A small CTC image transcriber, trained from scratch: muon at rate 0.0023.
Rows from block 10 of a small CTC image transcriber, named by matrix and row number. Rows with one number belong to one neuron. Each number is 50 + 12 x the weight over its row's rms, rounded and kept within 0 to 99. All counts start at 0. After the name is the row's rms in percent of the matrix's.
Before each neuron's rows are labels from the 100 images, of 14976, where the neuron reaches its highest value: "peak on" is the class under the peak. Only what is clearly more common there than usual is listed. The data: seven-segment displays showing three digits.
# fc1: MLP up (model.blocks.10.mlp.fc1.weight, 768x192), inputs 96-191
# fc2: MLP down (model.blocks.10.mlp.fc2.weight, 192x768, transposed), outputs 96-191

peak on: surround
fc1.360 107:42 30 79 44 40 54 50 49 39 29 48 58 54 51 29 44 48 37 66 57 48 41 63 72 44 49 50 47 56 45 72 17 49 48 62 38 57 49 54 52 40 54 57 57 31 49 39 50 42 39 29 51 63 78 49 36 56 62 54 68 69 53 30 53 51 40 50 46 59 49 64 55 60 42 38 42 59 45 60 62 52 52 36 18 46 54 61 53 83 54 52 58 64 49 62 79
fc2.360 101:54 58 69 27 65 57 65 59 49 47 38 28 50 43 63 46 39 64 42 49 78 35 65 30 41 50 78 54 55 38 59 50 55 46 52 56 30 52 57 55 50 58 46 56 26 59 58 52 40 49 49 65 60 43 48 32 59 45 52 58 41 51 48 44 68 69 57 56 49 39 52 52 36 46 47 44 40 27 47 31 16 55 55 46 35 42 61 47 37 55 57 55 54 52 71 52

peak on: screen
fc1.19 128:47 21 56 39 44 31 46 42 43 61 61 80 31 47 39 46 54 43 64 31 56 63 48 49 63 60 66 67 52 49 58 41 47 59 50 64 72 68 71 54 41 51 49 43 59 66 31 32 54 60 42 62 36 43 44 39 61 66 25 48 50 40 52 64 36 66 43 72 67 45 23 42 44 39 52 54 56 74 50 58 53 38 57 47 41 67 38 69 50 53 48 27 29 44 79 50
fc2.19 119:55 42 71 62 48 69 48 40 37 49 36 38 61 52 59 49 43 45 65 59 53 34 46 37 60 42 35 49 59 67 42 54 42 65 35 45 43 51 43 50 53 56 34 46 54 42 49 34 63 57 26 55 46 40 55 60 44 43 46 34 37 33 33 50 52 48 29 53 17 60 64 35 57 49 40 57 47 53 48 79 47 42 32 49 78 66 63 49 65 43 31 41 58 38 72 41

peak on: surround
fc1.71 070:47 77 51 38 41 35 49 65 38 61 52 53 57 49 52 40 44 34 60 56 71 43 52 67 41 48 55 35 66 50 35 56 48 62 33 76 53 57 56 62 43 71 46 54 42 45 61 55 61 48 41 61 44 57 45 66 53 53 68 24 39 45 63 28 36 42 54 65 53 54 55 40 38 63 50 55 57 48 41 47 67 68 43 54 25 46 27 74 51 30 57 40 55 53 53 39
fc2.71 070:61 50 47 52 23 49 46 44 59 59 67 56 55 58 49 49 46 39 42 19 39 41 55 55 66 43 36 47 63 55 67 52 55 41 63 57 65 72 68 49 53 48 47 35 54 50 43 56 46 38 52 46 38 49 52 41 14 57 42 64 78 53 49 75 46 61 69 39 62 41 58 31 47 40 54 71 56 51 52 51 50 23 38 39 57 32 38 23 84 47 44 48 70 48 55 36

peak on: surround
fc1.346 096:52 52 42 63 47 60 49 63 56 36 50 51 57 60 36 45 28 51 47 50 31 34 50 45 65 45 47 48 39 49 42 42 45 35 33 35 46 43 65 57 39 39 68 67 44 65 57 31 52 70 33 35 39 76 55 61 32 76 23 62 47 64 59 58 46 50 48 45 56 43 46 62 54 51 49 52 44 50 41 60 56 56 46 52 35 46 68 58 60 68 60 28 51 51 64 42
fc2.346 090:70 33 43 37 54 32 59 45 45 74 38 36 41 47 30 26 66 71 47 38 41 35 60 35 35 31 57 67 64 44 40 68 32 42 46 64 38 55 59 47 41 52 46 53 41 27 37 65 65 64 59 56 54 48 55 54 73 68 39 62 62 64 48 69 45 31 36 44 54 58 55 44 39 41 54 55 37 44 47 37 71 51 63 27 40 50 69 73 44 44 36 52 29 43 38 73

peak on: screen
fc1.382 066:45 33 45 60 50 70 47 47 46 74 46 67 65 71 51 45 69 93 54 43 36 67 92 49 56 53 53 39 22 33 69 59 42 55 60 27 55 42 38 65 18 14 45 31 66 40 30 46 39 59 49 37 47 47 36 50 38 41 52 64 47 55 32 59 35 50 25 47 42 53 37 56 67 64 59 49 50 66 50 49 60 47 35 32 31 40 61 55 57 60 49 36 58 49 44 41
fc2.382 074:56 58 39 43 52 30 48 54 59 82 38 66 46 55 56 44 67 29 46 62 42 49 62 47 51 44 77 45 51 28 59 27 50 37 64 30 53 32 63 33 77 35 44 39 35 68 72 57 64 38 53 67 36 60 63 37 57 51 45 46 56 40 48 55 50 67 77 48 56 38 39 48 29 33 54 74 69 30 60 65 57 55 69 53 62 33 44 58 57 42 40 50 68 67 38 47

peak on: surround
fc1.594 066:53 51 51 40 60 64 51 51 67 49 37 47 45 51 52 60 56 16 70 51 32 88 50 41 47 43 38 45 55 52 21 28 33 49 41 42 47 60 39 40 77 40 58 57 46 52 54 60 47 43 61 39 35 66 55 38 53 66 40 72 55 34 46 58 51 29 54 38 41 29 57 49 29 59 51 53 67 57 59 45 28 59 51 52 49 45 48 49 62 35 57 47 59 33 59 72
fc2.594 077:64 58 64 40 34 59 71 59 52 60 55 58 44 46 43 44 58 39 44 69 49 38 44 43 60 47 36 49 74 43 52 26 41 34 48 57 33 46 69 50 54 35 50 34 42 43 52 43 50 36 48 52 54 61 69 66 50 53 11 55 47 50 31 58 72 33 53 33 63 32 56 45 58 48 43 69 50 25 50 50 63 42 52 55 43 24 34 55 60 44 81 63 50 69 58 28

peak on: screen
fc1.300 067:45 44 53 57 39 26 35 41 38 58 50 52 51 27 56 39 41 51 50 48 51 64 62 57 64 39 47 49 53 57 60 49 58 69 37 42 52 23 54 63 32 48 59 59 66 55 52 60 63 45 72 69 35 53 63 59 56 53 63 37 51 38 41 46 44 59 60 49 42 65 48 64 59 39 42 40 68 62 58 66 58 27 58 42 56 38 37 41 30 59 44 62 33 66 38 45
fc2.300 079:50 78 51 23 47 47 40 55 67 42 45 54 69 37 47 71 59 42 44 58 46 74 50 62 36 36 51 36 45 47 77 34 36 35 42 61 40 29 43 32 58 35 70 70 59 50 47 42 50 42 37 57 34 50 50 51 43 50 61 54 68 39 55 53 43 41 42 41 54 55 45 59 82 42 32 79 60 41 37 62 68 44 58 42 36 63 60 31 57 45 81 49 38 46 62 46

peak on: screen
fc1.52 103:57 44 62 49 53 55 53 42 50 66 45 52 52 61 31 42 77 22 17 46 61 65 34 44 65 44 72 48 57 51 60 47 57 46 38 38 64 46 50 50 61 61 47 51 36 40 29 46 63 54 48 45 57 54 39 70 54 58 52 60 51 50 59 45 72 35 62 48 64 59 39 40 51 43 24 58 48 52 38 45 61 50 63 55 49 51 50 53 31 60 21 54 46 66 25 51
fc2.52 097:55 52 65 21 38 53 44 36 61 47 36 39 48 59 42 27 55 55 48 42 65 43 58 40 51 39 60 56 35 46 38 44 65 48 66 41 48 48 48 72 63 46 48 44 52 49 56 25 62 44 35 60 61 35 41 48 47 57 69 41 42 56 44 38 43 50 39 54 56 28 60 34 43 34 73 35 44 66 64 34 35 56 45 52 39 45 54 58 51 27 63 39 35 67 54 31

peak on: surround
fc1.506 108:50 22 58 56 55 50 44 55 48 65 51 53 46 49 57 40 42 70 54 38 68 31 46 52 64 58 61 63 50 43 46 67 71 46 67 57 53 44 47 51 58 35 49 64 61 33 26 47 55 51 56 44 53 51 54 54 55 43 50 56 33 41 59 59 69 48 64 43 50 35 66 37 31 47 38 55 43 44 46 40 51 55 28 36 71 52 57 41 46 40 56 49 66 50 60 56
fc2.506 117:71 60 45 65 43 63 69 47 44 49 41 49 52 45 68 46 38 64 28 52 41 56 27 50 77 36 21 55 61 60 61 63 54 54 74 48 69 69 37 54 44 39 53 53 76 40 70 51 49 79 38 64 33 52 45 28 43 60 55 52 43 63 36 25 48 57 41 66 63 59 49 42 27 56 36 41 44 68 40 49 52 41 51 52 60 56 64 37 52 42 23 61 48 61 53 70

peak on: surround
fc1.197 068:56 51 49 42 44 41 54 60 77 69 61 68 60 58 49 49 50 51 38 73 24 41 39 56 32 82 52 47 69 63 46 55 55 54 40 41 43 55 46 62 50 54 49 55 55 58 59 46 48 53 36 34 39 35 32 41 49 61 47 34 48 80 45 42 31 46 51 63 54 59 50 34 40 58 32 39 43 38 41 53 58 38 44 53 38 38 35 44 33 50 60 63 60 49 26 49
fc2.197 078:43 37 61 66 43 53 52 41 69 57 51 54 47 41 49 56 24 50 54 46 53 55 73 64 41 57 42 32 39 67 46 66 61 17 57 57 45 55 33 61 54 49 59 69 56 59 38 32 52 31 68 84 56 43 58 48 38 57 51 52 52 47 42 53 50 45 42 46 47 53 47 43 60 42 40 49 38 48 63 62 64 55 40 76 53 27 25 53 47 50 68 24 51 50 49 48

peak on: surround
fc1.290 087:39 68 47 51 47 58 29 52 41 56 28 49 44 59 64 34 31 45 66 27 35 50 43 60 44 69 26 60 63 47 50 59 62 51 53 41 58 34 57 50 51 57 65 60 58 37 55 58 48 57 50 48 55 58 64 58 42 66 29 42 62 33 48 44 54 45 53 44 54 31 63 65 47 50 49 58 55 50 29 37 36 70 24 63 48 49 50 52 52 58 74 31 35 59 72 58
fc2.290 089:52 50 37 61 44 33 53 43 23 47 63 51 41 45 51 18 52 54 53 39 37 62 56 58 59 36 46 55 71 58 38 60 22 33 45 48 48 51 57 45 64 63 45 57 55 55 49 65 58 52 41 57 49 56 53 38 58 46 45 30 66 46 46 48 46 45 48 30 59 48 60 29 47 43 51 54 57 53 59 48 48 60 63 52 42 49 62 44 52 42 53 68 69 31 66 56

peak on: surround
fc1.654 067:67 50 63 49 46 58 53 33 58 59 65 58 36 37 22 70 50 45 72 41 59 74 77 49 52 43 52 62 61 59 48 44 40 81 62 39 31 56 54 46 40 43 57 40 51 46 64 53 60 37 50 47 48 26 50 45 69 56 58 44 38 33 60 64 45 40 34 53 67 37 28 56 31 53 43 69 44 58 55 52 43 41 55 53 58 45 69 50 30 51 35 42 69 39 48 43
fc2.654 067:43 68 39 53 45 44 34 64 36 73 43 73 46 33 48 47 37 56 49 78 51 65 11 56 60 40 64 63 45 52 68 33 59 44 45 42 62 48 41 36 64 50 43 55 63 61 52 42 40 56 66 60 73 43 34 75 41 35 40 35 39 45 26 52 43 55 58 47 41 52 30 50 79 51 48 43 43 22 39 53 42 47 46 45 35 57 41 58 35 37 42 39 44 55 66 45

peak on: surround
fc1.397 085:66 45 35 48 60 64 46 58 48 54 49 55 61 63 53 55 41 46 40 41 68 36 64 62 59 55 38 43 70 36 59 56 65 53 29 37 54 62 40 49 58 53 40 82 46 56 57 60 51 61 77 61 70 60 63 66 56 58 59 63 40 34 46 37 62 52 41 31 76 62 46 47 44 42 26 45 50 51 41 50 43 39 49 58 50 58 50 45 43 57 47 41 23 40 36 60
fc2.397 092:47 50 48 58 52 47 43 26 41 50 48 50 59 44 35 33 44 39 51 27 35 58 41 68 59 42 41 51 61 50 37 27 71 44 44 49 56 35 45 60 54 53 50 43 64 44 59 58 41 53 54 61 42 52 45 63 52 26 68 24 29 42 58 73 70 30 46 50 31 60 46 48 52 42 51 66 64 50 66 50 31 53 65 52 62 70 47 51 45 49 63 58 66 46 43 64

peak on: surround
fc1.54 111:38 55 53 63 63 54 42 51 55 64 57 45 68 59 35 39 62 34 52 40 47 52 55 38 51 58 63 37 45 46 52 44 24 58 53 56 50 48 62 28 49 45 30 57 48 20 48 63 54 46 61 42 69 45 57 40 68 54 48 57 32 46 40 62 44 43 44 44 49 52 34 53 55 56 49 61 67 64 44 52 43 32 63 49 43 58 40 60 43 38 67 36 46 35 36 51
fc2.54 110:51 30 41 67 75 52 36 56 47 51 37 31 55 46 56 58 45 55 76 42 47 46 41 58 48 28 33 55 53 31 58 44 43 67 55 47 39 63 59 71 46 44 38 36 35 40 55 70 33 77 52 41 53 40 41 66 53 53 37 20 42 44 51 58 47 29 51 45 59 54 27 76 59 41 49 64 58 44 44 59 24 32 46 56 49 54 40 63 55 48 43 50 73 49 58 58

peak on: surround
fc1.283 060:42 50 56 55 64 40 42 47 63 63 53 48 51 65 50 50 44 37 54 56 62 62 54 54 48 55 29 60 74 54 47 45 44 51 42 53 64 39 44 52 41 43 40 36 56 29 57 68 57 52 44 26 53 71 50 40 42 31 57 59 44 49 46 57 56 44 24 75 46 57 28 53 36 42 58 44 58 67 38 38 44 38 58 60 57 47 53 35 49 56 46 36 64 44 52 41
fc2.283 064:35 37 74 52 44 63 77 54 56 57 46 44 54 32 61 46 71 50 45 44 48 50 40 29 51 47 61 41 49 66 52 46 38 69 85 41 68 41 50 48 58 30 74 41 32 56 53 83 48 53 57 39 61 64 60 47 51 55 45 65 54 45 52 35 44 57 57 59 71 57 50 82 57 50 41 51 34 36 51 55 50 57 45 59 48 55 39 57 39 27 35 61 57 43 25 54

peak on: surround
fc1.245 078:39 46 45 49 48 57 45 64 40 54 53 43 55 65 38 41 66 53 44 47 70 38 42 58 68 58 44 46 49 43 55 43 58 84 58 39 59 48 47 30 74 62 39 65 51 41 52 58 46 51 37 67 58 66 64 34 62 44 31 67 34 33 66 50 76 54 43 63 54 65 43 51 62 52 21 62 43 51 61 60 46 35 49 59 45 38 43 76 41 42 54 38 50 31 44 40
fc2.245 068:36 45 50 51 51 65 43 46 51 57 31 40 64 55 38 57 38 47 70 64 54 78 64 67 52 39 42 49 59 54 42 43 50 66 51 44 59 55 50 40 41 60 39 34 21 66 48 50 38 50 48 20 55 65 54 60 41 62 41 27 35 34 61 47 43 17 34 48 34 40 32 37 45 55 33 41 57 62 40 46 34 44 45 61 47 53 29 49 61 59 52 69 59 58 50 49

peak on: screen
fc1.612 109:45 56 60 65 61 61 66 58 59 59 34 85 32 42 32 40 57 84 58 47 41 55 58 44 47 46 49 53 45 09 74 46 50 30 30 31 42 62 37 40 33 44 33 44 53 39 49 20 44 65 27 51 51 47 51 59 61 45 53 34 52 53 64 52 29 28 68 52 39 46 48 53 72 52 34 56 61 55 36 57 26 42 48 60 42 54 53 38 53 49 62 34 47 50 52 47
fc2.612 116:52 64 38 43 45 59 45 31 36 51 41 38 48 74 75 59 68 34 42 49 45 55 23 56 50 31 45 40 40 46 48 48 52 45 46 54 49 52 54 43 77 32 52 26 62 49 53 50 50 63 62 37 41 42 46 49 26 49 25 38 41 62 61 43 38 44 43 51 67 45 42 69 47 29 64 49 65 50 56 45 42 57 67 41 65 24 39 45 36 37 56 45 62 48 38 37

peak on: surround
fc1.707 085:45 49 39 35 49 58 46 50 68 65 60 39 47 70 61 63 65 07 73 53 45 49 36 49 51 30 59 44 53 75 30 14 34 55 26 34 48 74 38 35 59 50 57 45 33 40 58 43 42 42 63 31 58 41 62 40 52 65 43 61 62 51 46 47 52 45 58 40 37 57 33 42 36 57 53 46 63 70 53 44 51 57 56 77 39 50 62 33 76 38 37 46 58 43 51 57
fc2.707 102:51 61 43 36 46 46 43 57 62 61 52 49 49 54 43 41 64 44 58 61 24 44 30 43 53 68 36 52 73 59 55 21 49 38 59 46 41 41 51 43 58 32 38 30 43 45 47 40 51 49 59 35 45 40 69 62 48 57 13 57 50 44 41 48 72 36 50 37 66 48 65 46 45 45 50 52 22 41 45 56 55 49 52 52 68 38 45 46 55 51 64 66 57 62 32 36

peak on: screen
fc1.411 136:37 43 51 40 65 52 40 52 49 60 42 46 39 37 58 49 43 49 62 52 64 38 54 65 50 36 37 53 46 51 41 44 68 52 45 49 65 54 46 50 39 49 09 65 76 36 48 39 74 72 39 34 21 63 60 64 32 60 40 48 31 39 48 10 84 66 51 49 38 54 43 59 42 55 51 32 50 44 64 59 51 56 77 42 52 62 43 70 40 46 44 56 38 59 48 43
fc2.411 145:52 84 50 20 45 55 50 34 51 39 51 32 62 46 54 70 43 52 60 42 46 59 52 48 56 49 61 48 62 43 28 20 40 51 51 52 46 41 54 36 44 39 38 66 61 71 64 50 33 72 47 39 41 34 41 34 57 18 65 45 50 41 32 78 55 49 64 63 42 51 57 41 56 40 39 19 45 54 50 50 26 39 46 60 54 76 53 51 42 43 59 40 50 49 44 36

peak on: screen
fc1.362 046:42 61 56 37 56 51 34 45 50 50 43 39 39 72 74 48 37 63 32 60 49 58 52 62 45 53 31 53 63 57 43 51 42 61 45 45 37 49 59 51 24 64 40 60 64 42 41 46 51 39 55 38 50 63 38 16 51 43 75 55 69 41 69 53 51 49 30 73 40 56 51 34 41 44 47 33 52 61 53 57 61 69 38 56 62 42 43 47 52 48 50 56 59 59 50 53
fc2.362 055:49 55 49 47 54 58 57 48 39 69 60 44 43 51 37 37 56 48 59 77 45 40 63 52 55 57 66 42 56 54 29 56 68 39 71 59 50 47 43 40 46 43 45 43 45 33 42 52 34 35 57 32 42 68 63 47 34 57 54 67 60 49 34 32 44 30 56 56 54 23 59 39 71 52 42 44 53 68 45 33 37 56 53 60 60 64 24 39 40 46 51 65 77 51 64 42

peak on: surround
fc1.550 075:33 40 50 47 46 50 35 25 54 58 44 63 69 55 52 70 62 75 40 59 38 54 57 48 73 43 52 75 28 49 31 45 45 33 37 56 60 45 34 70 57 60 31 67 75 43 83 62 43 49 60 26 63 54 40 45 56 32 23 75 50 44 44 41 37 58 46 52 49 47 47 64 44 49 57 54 43 63 65 42 27 57 37 37 50 23 53 58 46 55 45 37 58 43 47 40
fc2.550 088:63 60 47 45 45 65 38 37 58 85 51 45 58 59 62 52 29 46 66 72 46 42 65 55 84 54 53 60 30 72 59 60 47 32 42 33 76 35 46 32 45 33 53 56 48 44 54 46 66 41 52 46 50 68 44 51 90 51 55 42 69 36 39 64 59 34 49 62 58 58 57 61 53 61 42 47 53 47 48 60 44 42 63 49 47 42 37 38 63 61 65 50 62 69 36 34

peak on: surround
fc1.466 145:52 49 38 63 56 72 48 52 64 61 62 50 38 60 44 75 38 61 43 46 57 31 55 39 44 58 37 36 63 49 60 71 54 51 49 24 53 60 54 42 41 54 28 75 51 35 42 55 58 44 73 59 52 66 43 28 78 60 42 49 59 71 47 59 39 64 50 45 64 41 50 34 50 39 64 46 48 49 44 47 50 22 45 61 34 56 53 50 48 45 56 40 51 42 39 63
fc2.466 125:46 54 63 44 66 63 66 36 57 46 39 49 64 40 72 49 49 64 35 36 56 61 68 65 46 53 57 53 31 51 46 50 56 50 46 27 60 49 63 63 25 78 47 44 70 32 36 59 55 50 77 52 49 61 52 78 48 31 47 37 70 31 65 33 49 51 36 58 55 37 60 52 43 49 39 66 75 56 60 52 38 28 57 50 41 45 46 47 61 53 42 44 57 52 52 43

peak on: screen
fc1.315 134:53 32 47 57 56 43 56 76 42 62 47 64 48 57 53 78 58 45 52 42 40 45 49 49 67 29 48 39 54 69 26 57 45 59 53 52 50 22 65 52 54 54 47 45 30 63 33 30 64 23 27 55 46 32 44 28 42 41 41 34 39 36 39 51 52 44 66 66 58 30 53 50 42 71 31 55 46 46 44 53 44 76 42 37 62 61 44 44 49 38 49 60 40 68 40 44
fc2.315 125:58 37 47 42 45 55 29 28 62 77 55 58 60 25 69 39 57 60 37 46 34 50 46 71 55 56 62 57 33 50 65 66 45 40 72 54 45 51 42 55 53 45 54 53 51 51 39 54 58 36 36 47 57 52 51 75 56 52 58 43 45 56 29 53 51 58 32 65 53 52 67 58 38 47 72 56 42 48 63 39 45 27 32 62 44 41 52 65 74 62 63 55 36 34 42 48

peak on: surround
fc1.751 046:50 52 61 52 52 27 40 66 41 50 50 63 53 58 53 39 53 49 56 48 45 55 62 49 47 42 63 25 59 67 69 51 18 36 28 50 51 48 21 41 26 28 41 41 66 67 46 52 58 49 48 61 58 43 57 75 81 40 50 63 55 42 41 33 39 46 41 47 58 63 38 41 81 34 66 51 39 48 63 62 72 61 48 49 37 36 51 57 63 50 47 39 71 44 60 53
fc2.751 050:44 61 48 42 50 69 51 57 61 48 26 49 60 51 52 59 51 44 57 50 59 70 56 26 70 59 54 58 31 50 66 42 44 46 53 62 40 56 36 60 48 55 63 71 46 56 41 50 32 63 46 42 41 18 11 60 47 50 31 32 59 45 46 76 45 68 17 49 59 47 54 57 50 44 49 64 27 33 47 45 59 47 54 42 38 41 50 64 67 36 44 74 54 45 44 52

peak on: screen
fc1.622 065:38 50 41 58 66 33 52 70 65 47 43 62 40 60 39 49 46 50 43 90 58 52 62 40 55 47 51 42 73 59 54 39 37 36 52 57 33 45 45 54 57 40 42 34 67 47 41 23 54 48 57 56 63 69 63 74 60 50 52 54 50 76 56 59 43 44 62 50 50 62 31 58 59 43 58 49 41 37 50 61 78 43 41 33 41 37 43 50 53 67 45 54 45 26 44 48
fc2.622 071:73 15 47 51 38 57 48 50 35 42 49 51 48 57 40 35 48 42 47 24 47 53 38 54 50 53 55 31 44 48 52 64 35 42 75 66 39 63 37 45 55 44 51 46 45 40 55 61 49 65 31 54 29 71 50 59 38 50 61 46 39 56 66 57 72 59 39 45 43 67 17 49 45 68 55 58 46 48 54 33 57 54 30 59 53 52 64 48 57 32 55 54 53 69 86 63

peak on: surround
fc1.239 069:32 60 39 50 57 56 47 42 41 50 45 71 27 41 30 57 50 62 40 62 63 54 33 61 43 34 27 44 50 59 30 34 67 51 39 60 30 34 40 37 52 61 53 61 71 53 66 41 67 66 53 64 61 57 60 52 33 78 48 55 53 36 60 37 45 63 54 42 57 52 51 43 59 68 36 51 48 46 43 52 46 54 47 60 45 31 51 57 43 70 72 44 58 49 59 41
fc2.239 082:63 56 39 71 46 36 31 34 43 55 46 65 33 53 46 52 43 47 45 46 50 50 78 68 39 29 54 44 60 42 61 54 59 46 55 57 50 55 53 45 46 43 56 52 51 38 52 35 71 69 58 58 35 62 48 35 45 26 43 37 58 48 21 60 26 60 68 34 47 68 48 49 47 28 66 42 46 47 62 44 37 55 53 54 61 61 62 55 36 48 62 42 66 60 66 55

peak on: screen
fc1.377 063:45 53 46 32 53 52 50 46 54 44 38 69 54 37 44 58 44 68 29 64 46 52 74 56 38 67 55 42 28 47 67 49 33 75 61 30 30 49 66 52 45 57 43 50 50 49 63 17 47 42 32 52 59 35 69 50 39 55 57 33 51 50 38 51 43 46 54 47 42 42 43 44 58 39 49 67 41 48 40 61 40 55 55 62 60 41 48 31 34 28 54 65 52 53 68 39
fc2.377 071:32 47 53 32 50 40 76 52 57 56 56 68 26 61 34 71 55 49 52 71 28 62 25 69 59 53 52 52 46 32 52 56 59 55 41 58 51 43 42 53 42 45 74 56 60 45 72 39 52 40 48 30 62 61 62 46 21 34 39 46 61 56 58 64 47 45 55 35 60 42 48 64 58 59 39 39 15 45 51 31 49 56 44 68 70 44 60 65 52 34 47 56 57 41 47 41

peak on: screen
fc1.348 130:55 50 39 51 43 40 44 68 00 49 49 57 46 38 41 47 55 51 56 42 48 31 50 32 70 43 57 34 42 52 52 47 55 60 31 66 36 43 60 41 70 48 48 55 60 45 42 44 41 45 29 66 43 70 61 31 39 70 33 60 56 48 41 52 49 47 47 67 61 59 63 52 42 57 50 54 49 43 57 50 55 40 32 44 44 57 53 41 44 41 44 57 65 67 47 36
fc2.348 133:44 62 37 43 41 63 67 41 65 38 51 39 54 55 44 30 40 28 57 58 62 38 56 79 39 60 41 43 53 38 45 34 37 43 78 72 33 44 43 62 47 54 61 43 50 44 46 60 51 49 34 47 59 58 62 61 62 52 46 54 48 47 50 54 28 30 43 29 48 39 20 49 49 61 51 25 49 63 44 36 43 55 53 44 27 59 35 34 66 38 49 62 44 32 48 77

peak on: screen
fc1.330 117:49 51 58 24 60 41 35 45 63 58 49 60 46 63 65 35 56 51 52 61 41 48 47 82 66 62 58 60 45 43 46 33 51 42 38 43 50 67 29 52 37 56 47 67 66 49 45 48 50 53 38 42 51 45 40 39 54 38 46 57 62 34 52 43 57 62 50 76 47 39 42 42 59 40 56 37 53 85 38 60 50 46 44 34 51 48 42 55 71 48 30 49 52 52 59 36
fc2.330 109:57 66 56 46 42 53 67 34 37 56 58 39 55 40 33 33 42 54 47 41 41 42 26 42 46 52 45 65 71 42 69 74 48 38 58 54 38 35 50 36 30 20 48 46 23 55 54 55 54 74 47 54 47 40 66 52 73 61 65 34 70 23 47 47 65 66 64 50 46 33 40 46 41 48 46 43 33 48 43 46 51 44 42 50 57 51 59 52 22 47 47 51 58 58 65 35

peak on: surround
fc1.645 065:40 56 45 42 62 44 55 40 55 59 48 70 57 27 43 47 55 50 56 57 47 54 42 56 42 58 56 48 47 43 64 37 44 27 38 70 31 52 39 76 37 60 60 43 45 56 38 43 61 36 59 58 53 71 56 52 56 36 53 68 56 55 42 48 51 42 57 64 52 67 39 56 34 51 36 42 42 36 42 55 70 44 36 53 39 50 43 47 43 72 58 37 35 29 30 55
fc2.645 072:56 65 48 62 46 51 46 62 42 66 35 49 59 40 55 82 42 42 46 25 58 38 29 46 45 41 44 63 44 51 52 70 58 25 37 58 57 48 46 50 56 44 65 49 45 51 44 51 25 61 62 42 55 30 41 32 74 46 70 24 52 34 46 73 45 55 71 53 56 63 40 55 73 53 42 46 45 50 68 57 42 50 47 66 54 24 51 61 55 57 52 47 36 50 50 48

peak on: surround
fc1.611 097:58 61 50 34 68 35 48 49 63 47 57 70 54 48 50 36 47 29 46 66 50 81 44 72 41 46 59 48 57 60 42 73 70 44 27 65 66 35 60 30 46 41 39 41 50 58 55 52 44 46 57 60 32 29 39 37 36 40 39 61 48 38 58 51 51 54 69 57 42 47 61 56 44 39 63 61 36 34 60 47 52 72 55 37 58 35 54 41 51 39 58 50 63 70 70 47
fc2.611 105:30 51 49 27 42 48 52 40 49 26 45 61 61 55 60 55 45 57 40 44 47 47 45 43 54 50 30 61 52 53 57 46 33 77 48 56 42 60 53 36 48 39 65 48 43 62 35 44 51 58 39 64 63 46 43 68 62 48 31 61 51 41 46 51 19 54 47 56 48 58 60 41 72 79 58 48 48 47 42 51 65 34 55 48 51 50 66 43 60 46 53 32 34 32 49 53